A small class-conditioned image flow-matching model, trained from scratch: layers 8, 72500 training examples.
Rows from block 3 of a small class-conditioned image flow-matching model, named by matrix and row number. Rows with one number belong to one neuron. Each number is 128 + 32 x the weight over its row's rms, rounded and kept within 0 to 255. All counts start at 0. Numbers have three digits each. After the name is the row's rms in percent of the matrix's.
After each neuron's rows are labels from the 100 images, of 14848 (inputs lightly noised), where the neuron reaches its highest value: "top examples" is what is common among them. Only what is clearly more common there than usual is listed. The data: dead-leaves pictures: piles of overlapping shapes.
# fc1: MLP up (model.blocks.3.mlp.fc1.weight, 576x192), inputs 128-191
# fc2: MLP down (model.blocks.3.mlp.fc2.weight, 192x576, transposed), outputs 128-191

fc1.418 101:128122133134120133108098141114176129117112141179132108138089100134125119140157117164071146095146128127150078099153100132138138110126112111069132119147109036131143118187148118160165177107132084
fc2.418 102:153144135143127115124136123108127083105136140158124090175103122155127121113129141129144136127114177161085210170146186151105126121074123174117151154150091136140121165136152139056110136134096175
top examples: vivid

fc1.3 120:096143124183097105122000101094128114095146097161156118134077147198125150139159135148138130112172121087106151109092098105119120140160136096142083191172068152152074091151110115132126093158123139
fc2.3 118:129102092064150128142186144000110136116144148109174167125112115103171163105109160154141089135138127145095069151148216178147127128146092151112132135106131126063110144152147167139072140141149138
top examples: warm

fc1.120 140:083092076121169123147145137122123083136129136161097077170146154160151140114157103147126122106137140213162132089135127074130099095164162134056100157158055148129091108078174133117127125122178166
fc2.120 113:156127127134089064120198086121141164077142134112122158072149146141141093104156097116128124108126075157150118120113113082117179111154060119100123101051094146102139173181166108160159071112108096
top examples: cool; vivid

fc1.69 087:109107116153190141146070116102136092152095146183156048122088084125113146071136091116152126108111109127152155116050122194117143129089114107148159097093104155112165207086111112149188141155098172
fc2.69 105:119087118114146086105173180125153090125201145152117092121127134148236120076131076130109078128119114044119077077069133058174112151083136127138080131203141138179097133081147178089148175147141111
top examples: grey

fc1.88 097:098161146129129128126044094083149105136123116085131033107082115107100091164141154142131096137124203076166135130131075154136130149101126062194128155113099107172101165101125164125118095177145103
fc2.88 101:144165112142125116127146137015094164100116138124151106123141147118116126119094161136175127109136174116092079117197124141136152137156123138107125110100123124108044182124138102164075153208159149
top examples: pastel

fc1.211 090:139146147162132107156129094117098065126047105118176124133018096135119219105109147142111101141166115110139145158175049128105163146104128133149089067087126131113148175125130144133223135121175128
fc2.211 096:164152125153148110130100119119169133099109155120107115085127118161167122069157133170100120163072159147102136100182106103193107130098190099089132138206124119147091145081094143106166105135180086
top examples: large pieces; shaded; pastel; palette: vivid

fc1.368 079:147124117126145144118087093144054140138174144126072210152148128123174160163137131090140137120159121114140102200150115137137151169121153171110187124080092126077092160105075143088121078101128180
fc2.368 090:149143167151135105135170146143116063204128099148135117120103096108084094174161162053125145145107117162135095193149092122155161052127165135186126160181115134160165144105143072120097057072141111
top examples: textured

fc1.551 111:144125115125145142128114108176108110107139088123106139073153178173157092161176125169058159147181124139117130137171119146132145110168125148179135151142086132148107135084140095097113111122119110
fc2.551 107:147070102119138125079148113180131173136162113169119090074144122131131107068142195103168078128132099108122115152151138139105101115114150121114121115097155156080137067126103157097086098139105092
top examples: cool

fc1.491 108:174113144115114118186146125153130136127150085177122094135186191115118134109148137156011158145084130150112164092120127069123145132086060167110132122153159176124111085114146139114157166103134152
fc2.491 104:145143116109109146160168124097126129120134193137132158106131126112122110094082170127110099128062095113101127149130127154115103138125083105117113095111175146099164147120136148138137152098145117
top examples: large pieces

fc1.251 101:137100077119108127105054200222127104106136055159098160118208159105147157128109129135122167147123084120162167118099117110195137116140133091068114110193098152130137159115118148163180185088084144
fc2.251 100:128118170127138121148148163167114136203143091169152102096132168093117159113115118132176157145159121131113113088113089117199114148110144053153095123131132120170088143060141109078121126088108120
top examples: mixed sizes; earthy

fc1.313 112:105136092022127173119082135211113122132146154115088120142120097135135159127145122105102128140154119054155115151089106137134105111160110164133113097137101126209105141106096103161131119122139091
fc2.313 106:095121106176092150129035137151112089140148106111133129110160154106089172054112181135147141080097140169127132100092131170170131148146141174099116132056173123197091152104180128134149128147154110
top examples: warm; earthy

fc1.82 082:131139124119133117127140181080156147142118125093159073065176125145185101114202157167141114119107198082092083072169108100128149048162089180099160058093130086192155047169125135145197163065125124
fc2.82 085:103152085095078146137087120102147182138142109135109174116130131122130089112060155153136138079187176130163147077152113156154086194132096137156142126060161145097085096129103153102195144152104116
top examples: cool

fc1.304 116:099142143141112144115133145122128116088107184128109104129123106159118121148125080151119143127106073056178090118105077117141177109095098101117058104061107128190187105135150160128090137136166184
fc2.304 101:126094098136129113110083115128158157143116112135179131163063134133118184104091099151136083135171091178143154151172111136144142122107071156107124098106129094170152110108150056079082139141142135
top examples: shaded; vivid

fc1.285 112:144164149155129105111094038162146107079149063160111097158109104121066122147080118113109111111142122127130120131156081126238103088136120153151117074103143120114111110094120129126186079193160102
fc2.285 103:103173136142108133126096182068091106101114115131138122083099105144093142097119177158130080112150147146135098107202139137094142120168061196109138114160126101105103111132123123169122106082134122
top examples: large pieces; warm

fc1.213 103:198097096150148172104131100147190145124120061141115096137111116170124124116131131136107140151118116162152067040155083145128136101051118173099158149097152151194100124121135169144095142113106095
fc2.213 094:137139115118113100143151109184111107211125122188159115135081104129118172104086085172139111086178094133166160096148098126159109135140088200128128144117144116116122138126130130133102141106121105
top examples: earthy

fc1.344 106:108105089110144148138134101158133086139130135213188124140102113124143147150155133168103186123093105102126104113107131094132111053133136139049179096188109080133117078163089124116116083102140142
fc2.344 096:203159134158134159138136145169088193096150096149128077167151132146119127120177148098119151129183192092091193121198159128138170112121144161169165080172120141127105067107131110103082131078104124
top examples: vivid

fc1.487 087:102134094150082105093038120061154082175119128104106112126147131184205139157160118118143169096163099128216139126111076149128089137149112117087136125124088149142136109144105164082102100117104123
fc2.487 097:137127090087108168144148116102148098084077118158131167141162123146165081159095147105101130119120151115156114119077131095079114131168115137145148128126162121121122155126095183150151118174107120
top examples: cool

fc1.467 093:134137202115199162111091168149115110117109139155127154103184234128082091166130114152102165207133161088135120208131099155131172134180112112102111106093142135132131123142155101121152113117077081
fc2.467 091:152112155145100167126179127215121140169143140161104102107157111140121086147094139152156126071150121077189143105125146094192121160126107178129159103115168146196158114149129041154092203106100180
top examples: cool

fc1.497 071:122155123124114087126141156116097152141101083153138114166139168143070145117089139149154090106136149173146162126116089166117152146117084152130148166174101123117115189131125120117134109103159147
fc2.497 086:094100085121099109122120165142193073109155117135164106061133120116177080100124160167110166158203128105122114142105083090122130125103078125084112116163152175127133153174099154114116099138081088
top examples: shaded

fc1.293 150:136137119103138117166116025117158132093128119141177107166024090103101149122093131132137169103128114120158132164132120185236121130178094168141126124137138154155106153140142109127137136213197103
fc2.293 128:115135141068130131119056124088123106113142151160089153108124159144097151135089162136119137113147155168120157121101194125061103106110128079122137122145130125074122042143162081114136098132132130
top examples: pastel

fc1.388 080:132140168106064171115167154182080196141166166124116138126113119152153130124138136163152138075073126160107133068102131138143128069159207135097082105161151092156048085109106093151089211118135078
fc2.388 085:105141092152151164142103133165161121149124160137165139067124129125107167160121143154097096166122103136131098122111050142130132133162079108128163115081141137129149142088128142124167134146111134
top examples: shaded; vivid

fc1.290 088:115091114116077087133105139138182152125111132074075132092117117141141103102138135042121094103127076084084165188135130189139087168156159161161171153141138122132121107104104140203124076116188121
fc2.290 101:115156129143082101143179110169192120185131163123180119136119165115077086115157113080129125185151168136066120099155121137195103099128132126103197058156134142146170142116143150117072075116147144
top examples: shaded; vivid

fc1.332 094:128123157143095153181082130156112105139128081151189103124104208134165181151117092145033167098117194140133136161097077173115137096133093126138139167166098133145116141134060125149147143119132135
fc2.332 095:133150102112126149134187095180102142109124121092102012191111101144121039122169109097154124105114169106134137135104164083127126159117141128121123102159126127079118065127149172138174102191102125
top examples: grey

fc1.337 118:105116125150164183129068150132138157092139145124158134191097066123118159116068154097118133137136152071184114149076078097125122149100106153051119144094140125157130181133162144144143076125121155
fc2.337 109:093110122141158124119130100160128161097136100174138109097119116131107122126130117088174100135150064091129043122124103115093087107149150129148123119204154154040118078126086152159109111139123086
top examples: large pieces; grey

fc1.216 078:061160075118131145123092105133126067145183111107148091140108098138026112174104108128140087053135080133153131152124189150158117103160120168166124125080155092200114106144116159143116160144176111
fc2.216 089:099107104095130131121174139128169143118152115044116113125154130104229101182110174091149132178138099142109137171101160122158093143161085153041175057153125141076132141184103159153110172119144125
top examples: earthy

fc1.118 106:115149140058115123151125140146107062128095127191138106123076127110117165101148148143058135186113116135076189096181103147112131144121079176164148103121147133129083121105118132118136113148170131
fc2.118 105:135110134154126120134164115123135099168121150174128163099153110151163127100119192162118115124043123174081181143073085167112133118176116060114165155052118114026160122156172131137116100119166143
top examples: large pieces; vivid

fc1.460 157:146106112130148130089111176108101093139084145132137135136085091117089116191165167197132147094101078099164150136082120126212127108165090106108093155103120138165053153168137153126145166062135102
fc2.460 146:163154162136196100136104127038115102110113160128157096088092111122160111206050119127088124130172088170096122154130124135112145143126107107128106152160144140113174160111151144126120108228121143
top examples: vivid

fc1.356 080:155164140111094153114111129186098120162066080176164077185076155105096113133113113125142147163126116153121151129118136164129111199094151122130101198068073156145109164101084112189106171103047126
fc2.356 109:153161137141093113130141115177092114124122087147093090095093171135073093131134143143131110049174129189166125138112134075111104103118157111176080154056103096127133181077145124155120141173122114
top examples: earthy; grey

fc1.557 102:108117137143071209132125132076179138108079093157128129151112108122156115103125098133049164098141125149089036120141080128110156129159176119165124067102161146148110190133098157119184178104115165
fc2.557 114:137117145126105157121151127085132142113156163132120164154093157137072143057078154167143126110128094136117121139081122165103061164150153108035136093095111124158176155155138090076167103119135097
top examples: large pieces; vivid; grey

fc1.270 078:110162155071105121138133138125094134120124157120148090113155099139116136174139134086148115158168139115136103050135121122117134078133095108140137138112122097116103170085111116098090179116075138
fc2.270 087:133160149138127072132135100145159147178141096168164083147152153172086178122113108145131133079161121146107137059133106152076181167167152137143124168045128142163113137131141091114150165116107109
top examples: shaded; vivid

fc1.359 100:099115133121115120121138177144124148086162126120106106153112041136087120127115091145101148134137113163148152046113073041112093199128112094119119209132110152143157125143171106111123075115112083
fc2.359 104:088112123106175120104136113094147127113167136175162136145125127097107103091181110159198112177101168161123111070128082202142114079125130080140104167144134082158142142046123117156088131128133131
top examples: vivid

fc1.544 094:139116118151150152130179131129127194148124106108131126186115080123146154142053080119057177141172113074172124139047034118127130126141102113107127097101121128162103135161132128177131157136163096
fc2.544 097:112110121065120162116079133120173159084138112155144201135070109100131089110162055113150133129109134119158109170091037129121101111186121118111144137162125101007165070169110129137139186130121117
top examples: large pieces

fc1.6 087:143135185217219110146087072141139091088154153085114076123136097144217146163122128106159080114189121071153134171094093120147136169105125135116115074097104079161078091131114083133190105108130102
fc2.6 104:136099126099121153131176129122163208170137154091135138130172115091132144173104147099093137177061119076083123134129135186164096141169175174128132099124101188101137078134074144119142116124114122
top examples: shaded; vivid

fc1.334 123:098108161176129138135076139078159156154124080137109069085142166114112077117152137125141099115080133159120124150102105135110083109092167097125153207062141086148099119138124158119067132131086202
fc2.334 116:137139104078072143131066121101109139133134122188144139085184119131123148129094171128140141138108185118124056104149073143135139106148153024156158118056156115147148159140119132159071107165137115
top examples: cool; small pieces

fc1.295 068:068168122108141147118101123130101096107100095156063095128088151126043165169091157141134137149096134082163102127132131084162178104158155145132208134127116151179108125053150131170118153143113158
fc2.295 094:125120128120208173100115065129100037114149110171148116139072166114160112169140118200141122123195152124115135129093126101089127139110153136079123130160159098161151108060084147066124153111138082
top examples: earthy

fc1.11 121:156139156135107140078196115110127106086142122105145117133156071150124114129147123156087089128132148094121118110157141148095118118107148255116120108090129115171131120167163127146233101122095164
fc2.11 097:102072151124133119143176115061147140208147185115196101124107135122130161138092152142144156133076093119161082134116122158169150135098103138125092154106157155031132154121161122126077126136175102
top examples: textured; large pieces; vivid